config = dict(
    noise_std=0.4,
    arch='unet',
    norm='batchnorm',
    block='basic',
)
Rows from block 5 of a small image denoising model, named by matrix and row number. Rows with one number belong to one channel. Each number is 128 + 24 x the weight over its row's rms, rounded and kept within 0 to 255. All counts start at 0.
After each channel's rows are labels from the 100 images, of 14848, where the channel reaches its highest value: "peak on" is the class under the peak. Only what is clearly more common there than usual is listed. The data: small charts drawn from random numbers.
# convs0: first 3x3 conv (model.mid.1.convs.0.weight, 256x256x3x3, each kernel summed), inputs 0-85
# convs1: second 3x3 conv (model.mid.1.convs.1.weight, 256x256x3x3, transposed, each kernel summed), outputs 0-85

convs0.162 [128 132 126 109 136 134 132 120 126 126 124 123 122 138 196 118 130 125 147 122 141 125 139 122 150 126 130 134 108 125 129 117 114 120 127 100 129 116 133 115 129 108 132 136 125 130 124 132  93 131 153 124 120 124 134 125 120 122 147 120 137 112 117 136 127 102 129 111 132  97 127 109 125 132 124 140 134 130 137 133 126 131 136 120 134 126]
convs1.162 [124 116 129  78 125 133 133 133 112 133 127 158 145 130 136 128 106 141 157 137 141 116 142 133 153 130 123 136 159 138 141 142 133 112 161  46 165 149 120 118 119 146 121  87 134 137 126 145 114 173 140 149 149  84 112 150 146 130 109 155 139 125 148 143 140 132 123 100 141 194  65 155 173 138 103 102 157 131 105 114 110 117 112  61 124 134]
peak on: paper

convs0.201 [113 104 129 114 139 131 159 103 146 122 113 113 129 145 124 116 185 101 129 148 129 129 154 165 111 154 151 102 124 123 110 137 100 112 127 120 130 135 146 123  50 118 122 121  99 110 131 109 128 125 127 108 113 101 102 144 119 168 102 117 121 113 132 114 121 130 107 110 109 143 125 123  94 122 115 140 157 141  98  60 130 121 179 125 120 120]
convs1.201 [137 137 132 127 126 107  62 159 149 152 116 122 136 112 166 150  83 115 147 100 143 136 131 136 130 145 108 143 120 144 114 106 113 165 111  89 135 122 120 172 182 117 134 145 141 165 131 153 149 133  29 161 117 152 129 119 103 101 136 147 185  92  65 119 161 125 144 124 106 134 120 122 169 105 140 160 131 133 120 155 132 181 156 113 106 148]
peak on: axes and grid

convs0.42 [117 116 118 168 123 140 105  89 149 168 111 117 136 141 138 114 122 128 101 125 142 131 120 129 121 130 159 104 130 123 102 110 147 145 147 125 140 111 141 140 148 120 138 111 144 118 124 101 125 130   0 126  98 125 142 145 136 122 136 126 139 141 137 102 127 140  98 113 120 131 136 107 137 154 113 115 108 130 129 119 147 106 143 141 103 130]
convs1.42 [143 149 181 134 122 127 157 184 123 136 119 147 121 126 100  90 132 130 123 113 125 168 144 103 112 122  98 120 121 127 127 145 114 121 132 146  90 150 109 119  76 154 117 107  99 150 134 155 113 141 167 131 118 131 124 132 135 147 125 108 158 122 152 202 139 118 113 145 109 136  92 127 132 132 169 142 149 144  89 127 129 163  97 121 125 101]
peak on: paper

convs0.48 [151 129 104 162 127 110 157 111 126 118 112  84 151 107 126 100 127 102  93 126 118 125 129 121 121 102 161  86 145 118  90 140  73 124 144 122 125 182 131 145  80 139 196 129 107 107 114 135  84 142 140 126 103 148 158 134 160  82  98 160 136 134 111 134 125 124 150 124 142 136 133 149  75 124 138 156 103 143  68 152 155 137 120 105  65 153]
convs1.48 [125 105 138 107 129 131 129 134 148 115 125 139 121 150 111 157 133 183 138 120 153 130 152 103 105 108 122 123 111 162 104 125 138 170 114 155  78  85 115 117 143 129  78 142 135 170 126 112 127 140 127 129 145 125 120 113 106 139 148 144 129 110 142 136 124  92 159 156 124 150 119 114 163 135 145 129 134 142 137 100  95 118 151 175 159 110]
peak on: data marks

convs0.115 [106 140 143 135 111 161 171 109 124 148 139 133 109  84 144 123 100  81 161 112 141 145 141 123 101 103 135 134 111  90 120 108 159 153  61 112 142 149 110 129 159 150 114 147 130 123 148 143 118 129 123 134 104 130 145 156 124  99 106 137 117 140  61 140 123 132 164 163 128 129 162 126 120 160 116 133 157 143 144 116 119 157 112 126 151 179]
convs1.115 [119  80 120 109 170 115  62 107 154  91  90 116 173 154 131  74 139 124 143 128 108 121  90 171 135 109 131 127 119 107 131 117 102 105 157 124  90 123 136 161  98 119 175 153 115 123 118 118 114 133 162 121 155 152 129 115 119 165 150 130 107 135 166 147 144 160  95 140 118 136 159 141  94 131 134 113 163 153 129 114 136 106 106 176 117 146]
peak on: axes and grid

convs0.13 [149 206 129 139 133 100  94 166 123 183 127 132 131 136 135  99 151 105 192 115 107 114 162 108 147 131 116 200 130 117 123  85 106 116 126 100 117 133 131  92 122 139 125 124 190 126 122 116 131 111 109 112 122 127 155 139 121 158 104 118 118 125 113 122 132 123 119 141 165 202 124 148 146 131 144 117 112 185 157 104 130 126 117 122 105 144]
convs1.13 [117 114 138  66 144 118 157 122 130 111 154 133 116 131 105 124 152 135 133 143 127 158 112 137 112 109 143 106 126 131 123 151 168 128  36 136 121 166 140 140 135 130 145 106  94 131 192 166 144 117 132 151 123 117 116 109 116  83 122 122 116 138 111 139 153 119 137 115 107 106 118 145 134 142 142 141 140 127 116 133 119 140 150 123 162 141]
peak on: paper

convs0.44 [103 152 120 125 116 101 153 105 119  90 132 139 114 165 128 134 124  95 108 107 138 134 165 141 162 111 112 103 148 153  89 135  99 115 150 147 141 153 153 138 208 111 175 129 134 108 135 110  90 140 130 166 103 124  94 125 119 110 147  96 131 121 157 122 176 114 164 143 142 145 164 105 111 116 151 119 111 159 106  78 155 141 126 151 134 132]
convs1.44 [113 127 118  83 169 193 113 126 125 121 119 150 128  94 139  90 166  91 134 102 144 144 135 174 116 129 137  98 146 109 110 121  99 152  85 127 139 109 113 142  81 184  94 114 117 129 126 146 144 118 117  79 134 136 139 153 138 123 111 156  90 137 129 152 125  98  82 142  83  87 108 150 145 132 114 107 182 107 140 133 132 101 112 135 145 149]
peak on: data marks

convs0.7 [102  62 111 112 134 158  99 100 110  98 111 150 131  89 156 135 163  68 122 122 150 123 115 126 121 145  96  87 147 173 153  82  83 124 102 137 126 121 106 127 161 116 111 142 138  80 114 143 147 108 140 126 148 111 129 105 131 145 132 124 143 155 137 138 140 124 106 145 120 145 117 120 133 141 113 106 178 109 139 107 113 123 146 121 150 191]
convs1.7 [152 197 136 131  98 102 183 125 137 148 114 123 102 155  92 170 111 151 125 174  93 127 110 127 138 153  97 148 120 122 120 130 125 113 192 119 134 128 162 132 110 108 128 117 147 127 140  93 109 151  80  96 131  92  68 147 105 152  85 132 124 144 151 123 103 151 155 108 136 108 133 161 152 106 163 116  75 176 146 153 132 138 104 138 123 110]
peak on: axes and grid

convs0.226 [117 130 114  86 127 108 134 127 106 124 118 113 124 130  88 130 123 146 132  93 142 144 147 138 142 145 231 161 129 109 147 117 108  96 137 135 114 139 133 151 197 107 123 104 173 120  97 135 110 131 220 147 101 114 108 114 145 121 124 120  98 142 123 158 134 140 126 133 132 137  70 119 127 114 145 140 161 129 148 121  95 130 108 139  81 125]
convs1.226 [145 137 131 103 121 153 157 145 111 157 142 108 105 136 133 151 123 109 105 113 130 128  78 119 157 125  90  93 145 128 108 126 127 107 127 136 106 105 113 160  77 146 116 152  89 142 150 104 125 124  88  95 115 150 134 159  97 152 105 136 133 134 129 144 122 127 103 150 131 119 103 173 139 143 178 155  80 120 131 134 180 150 165 128 164 129]
peak on: axes and grid

convs0.18 [146 132 141 149 113 130 116 108 134 119 145  95 136 158 133 135  75 101 152 127 122 171 162 120  98 161 126 120 135 135 172 145 127  96 102 142  95 107 164 148 103  95  70 120 109 125 145 136 148 114 130 140 132  97 103 119 152 112 130  98 126 121  97 110 150 113 115  78 113 120 109 149  94 128 137  86 134 143  68 141 161 124 166  84 125 150]
convs1.18 [123 172 105 128 132 145 109 129 132 118 105  81 110 170 122 136 173 116 143 129 170  73 127  96 152 118 191 110 108 126 119 128 153 138 143 166 152 160 108 112 169 131 140 121 120 116 107 124 133 119 125 118 129 164 137 115 112 126 143 152 148 148 102 155 112 108 149 179 102 143 121 123 124 114 142 153 129 145 140 109  93 122 115 147 160 119]
peak on: axes and grid

convs0.134 [134 153 130 130 136 135  65 147 133 146 116 129 133 138 114 153 164 142 127 109 107 104 132 116 135  93 125 150 132 115 114  90 113 137 101 117 109  92 152 117 136 129 118 135 136  82 127 105 114 117 128 131 136 151 179 119 141 132 133 136 138 158 138 117 186 117 111 143 138 159 130 138 113 129  96 147 110 106 147  52 141 116  89 143 135 136]
convs1.134 [102 111 131  92 150 128 139  97 128 150 168 139  79 138 117 141 139 119 126 141 144 168 125 143 129 168 184 143 144 135 131 156 122 122 111 130 119 156 143 140 122 100 149  98 124 217 154 175 164 118 141  98 105 125  96 149 128 109 140 129 117 112 142 128 108 112 162 141 140 122 158 117 120 135 110 134 153 116 127 114 139 138 152 125 137 108]
peak on: paper

convs0.242 [149 145 105 132 151 160 163 157  96 138 149  94 131 114 117 110 131 117 130 136 120 145 149 108 124 148 135 142 124 119 167 125 107 122  74 132 101 136 118 118 127 121  99 112 139 167 136 118 133 131 111 146 132 129 131 134 111 133 133 117 119  95  69 109  96 120 116  87 111 112 127 117 110 141 143 114 126 128 133  87 140 121 160 123 139 147]
convs1.242 [141 137 109 106 133 137  35 130 152 141 112 122 124 136 125 140  94 106 101 109 121  92 131 136 124 158 100 138 132 148 112 155 139 130 205 133 112 109 177 131 160 101 163 154 144  94 138 115 119 129 140 159  91 136 102 140 169 134 125 162 119 118 209 110 130 134 175 152 135 127 118  97 149 122 135 135 113 127 117 160 144 128 118 133  99 115]
peak on: axes and grid

convs0.124 [106 142 131 118 113 112 144 143 135 115 128  86 125 121 128  97  99 155 163  99 110 114 138 100 125 121 145 132 119 136  91 121  83 145  66 110 123 144 138 100 124 104 108 103 156  49 134 129 116 133 135 206  86 110 106 100  93 140 114 106 150 172  67 128 110 126 132 131 145 146 126 138 129 113 116 119 147  96  92 152 176 134 111 137 117 115]
convs1.124 [151  78 125 181 144 150 102 136 122 170  96 136 162  95 134 126 113  99 115  90 108 135 116 136 106 151 112 139 153 120 156 129 104 123 173 104 175 113 122 112 147 129 119 107 118 171 117 111 120 104 105  84 115 146 134 161 152 132 130 126 123 108 183 100 133 149 108 122 134 108 177 140 143 122 105 157 157 161 171 147 103 128 147 135 172 103]
peak on: data marks

convs0.20 [151 121 111 161 140 165  82 129 124 133 125 126 131 145 127 127  97 159 128 138 153 141  99  67 137 134 133 162 120  91 255 111 102 105 110 113 136  99  82 138 106 130 156 131 100 132 116 128 117 124 153 115  98 130 109 116 126 157 147 135 107 145 122 201 114 122 123 147 131 134 135 160  84 124 152 123 144 175 165  96 146 121 179 111 124 136]
convs1.20 [127 171 136 152 145  94 130 110 110 115 142  93 131 130 131 114 133 102 100 123 148  85 130 125 115  96 155  80 139 145  88 134 161 122 160 158 122 128 182 108 122 142 117 164 148 105 119 146 122 153  66 153 119 140 108 116 171 171 123 129 135 138 152  94 128 108 150 111 123 112  98 160 148 131 172 148 124 134  78 124  85 106  96 122 140 175]
peak on: axes and grid

convs0.125 [119 143 128 163 148 139 136  95 103 151 132 196 131 122 150 130 164 113 145 124 126 134 114 120 153 138 126 148 148 150 126 106 128 140 155 114 130  77 139 142  92 127 114 104 172 198 112 126  91 134 121 102 153 126 132 138 116 147 124 106  71 108 153 138 101 138 133 139 153 102 128 105 136 131 107 139 134 141  94 123 184 145 104 108 106 117]
convs1.125 [128 153 158 117 104 129 158 145 164 127 117 172 107 103  92 131 106 119 107 138 135 116 134 110 111 117 129 141 105 120 158 157 140 105 161 111 130 154 116 131 147 107 145 112 143 115 150 115 145 138  98  95 157 113 151 131 118 133 148 135 225 113 130 126 163 141 158 142 141 122 146 110  94  99 157 134 135 122 149 126 122 144 122 121 145 161]
peak on: axes and grid

convs0.8 [152 104 107  72 109 211  89 132 123 125 128 129  77 135 129 143 114 127 181 100 106 133 125 134 132 170 135 131 150 137 134 136 141 118 148  95 133 151 124 133 125 127 121 143 132 155 106  89 104 122 142 145 141 148 102 151 125 139 113 104 114  86 112 112 113 184 149 134 135 190  92 100 124 120 113 103  84 149 146  75 134 134 139 155 112 154]
convs1.8 [127 133 132 135 145  82 118 156 156 141 111 112 150  82 133 123 141 127 102 133 128 126 149 110 126 153 140 129 130 115 121 108 114 156 133 139 144  97 116 163 131 142 112  89 161 114 121 157 154 117 156 165  83 119 127 106 139 158 115 104 120 141 163 126 122 126  85 148 121  85 141 143 165 101 113 121 164 153 138 162 119 121 162 102 114  92]
peak on: paper

convs0.129 [147 138 120 152 136 158  90 141 150 156 122 116 129 149 121 129 127  93 141 132 173  61 129 143 124  68 126 143 146 104 131 144 126 117 117 113 114 137 160 139 138 117 141 122 134  80 129 137 142 139 118 144 141 152 202 134 121 153 142 126 143 149 121 139 124 143 113 129 135 118 122  89  89 159 128 153 114 119 121 142 131 143 131 126 126 124]
convs1.129 [109 115 133 133 157  49 128 142  97 129 114 115  94 120 110 128 118 154 122 138  61 167 103 125 127 192 105 141 109 152  86 126 128 117 164 131 125  88 122 128 121  93 147 134 135 142 115 121 140 104 152 117  97 132 149 124 157  91 131 157 130 110 154  86 121  94 142 126 126  98 127 154 117 103 166 118 124 126 122 158 127 150 124 103 135 163]
peak on: paper

convs0.45 [155 126 122 225 123 129 127 119 113 148 123 126 136 129 253 128 124 138 133 124  96 136 131 129 129 102 141 139 123 131 124 128 115 130 139  22 138 115 129 128 130 116 127 130 123 131 109 127 112 120 144 127 123 146 115 137 152 127 141 132 129 121 116 124 126  89 125  69 126 124 255 132 121 121 134 124 132 121 131 121 133 139 121 136 126 113]
convs1.45 [120 143 140  98 155 141 141 146 135 151 135 110 149 116 193 144 139 144 123 135 170 128 146 165 157  95 138 129 127 112 165 160 135 149 127 115 104  99 109 169 104 100 161 102 153  86 171 148 128  73 129 131 127 148 147 126 114 177  94 108 153 134 111 120 109 118 140 125 150 110  35 116 108 104 191 159 149 118 115 127 122 167 117 134 126  92]
peak on: paper

convs0.82 [132 122 103 148 138 116 130 144 163 112 119 166  70  91  80 103 104 122 164 103 148 203 112 100  95 125 120 124 133 133 109 120 165 135 135 123  97 129 123 117 144 103 121  94 117 158 101 111 152 124 158 136 132 126 140 112 121 135 128 187 111 133 124 116 117 106 129 144 124 152 152 135 140 101 125 153 121 123 115 171  87 112 113  91 154 113]
convs1.82 [139 108 134 115 141 124 123 115 136 117 132 143 141 159 177 140 156 135 145 114 119 128 121 142 179 150  91 142 134 141 120 119 102 147 138 129 158 106 164 122 132 140 146 131 143 133 133 121 140 136 101 114 119 109  97 137 125 130 163  81 171 152 108 105 141 143 118 124 133 119 114 153 129 170 132 139 136 107 107  80 151 112 151 141  92 149]
peak on: data marks

convs0.131 [127 146 135 135 114 111 115 123 124 122  95 140 118 172 124 132 173 105 130 146 119 125 145 146 148 122 136 124 143 127 152 121 136 141 119 124 137 143 142 124 140 128 118 122 139 121 115 138 150 146 126 139 146 198 188 125 133 107 141 116 134 153 121 138 161 124 141 138 145 137 126 113 119 115 105 124 160 152  97  59 127 112 109 124  94 147]
convs1.131 [114  75 122 122 132 137 120 100 101 143 137 119 136 125 112 112  80 115 144 119 155 129 112 152 127 161 143 142 130 133 143 148 130 121 132 107 113 127 107  86 110 108 144 139 121  96 125 149 162 147 107 154  87 127  66 137 152 129 110 112 127 123 132 166  64 103 144 140 155  91 107 138 154 145  91 108 119  95 127 125 139 118 142 137 152 100]
peak on: paper

convs0.127 [126  86 122 144 139 137 110 111 102 126 113 108 135  57 124 115 138 158 112 118 116 145 132  42 165 134 148 140 133 140 141 100 128 121 133 126 104 150 106 145 112 103 111 128 106 153 127 118 120 115 156 124 134 158 135 132 137 118 120 127 111 111 106 175 121 121 121  91 133 134 145 101 111 147 128 136 115 128 113  87 204 141 125  83 128 125]
convs1.127 [150 174 133 173  89 108 152 142 141 144 167 112 144 147 134 116 159 111 106 104 132 118 100 117 122 130 145 136 139 107 153 158  80  86 158 102 171 109 162 111 122 134 133  97 163 101 136 128 127 133  83 154 110  79  89  89 113 121 122 120 137 142 181  79 124 148 158 148 131  97 163 143 134 105 156 160 148 126 130 151  96 120 131 141 108 111]
peak on: paper

convs0.145 [112 129 114 159 127 129 138 113 129 133 107 115 134 152 177 131 134 130 149 130 105 152 155 114 131 101 147 144 120 129 152 132 117 124 146  69 129 134 123 117 125 127 118 140 126 132 113 138 117 126 151 131 113 131 129 108 123 140 167 102 135 117 117 125 127 102 130  90 133 127 255  93  99 136 160 136 119 108 116 135 114 132 122 124 134 130]
convs1.145 [124 114 117 110 173 131 159 142 140 145 128 173 173 120 188 109 126 120 125 128 149 134 145 134 152 130 115 130 123 147 140 165 136 124 144  45 137 114 123 142 107 101 130  76 166 141 164 156 141 139 150 150 141 109 137 132 126 139  83 139 135 130 122 113 145 109 147  93 132 125  17 148 144 118  88 133 175 142 132 141 123  87  77  98 113 133]
peak on: paper

convs0.193 [108 135 139 129 134 117 156 109  98 125 111 123 119 145 113 133  99 139 117 129 143 129 117  29 147 140 131 137 119 123  93 118 124 135  95 112 131  42 124 130 113 145  42 149 130 143 140 129 131 130 125 139 117 114 129 119 119 158  89 137 150 134  32 153 144 122 111 146 119 127 142 148 115 119 124 125 135 119 107 121 139 132 143 103 106 155]
convs1.193 [151 164 148 107 145 146 125 129 126 125 118  99 151 113 169 104 173 125 143 144 151 113 123 137 136 120 136 114 129 143 177 122 164 105 125 134 117 134 172 152 151 139 174 150 112 125 131  66 115 154 110 142 145 112 102 131 141 108 141 148  88 119 151 110 124 142 186 158 127 172 134 116  98 154 121 155  94 128 150  62 132 105 114 143 131 146]
peak on: axes and grid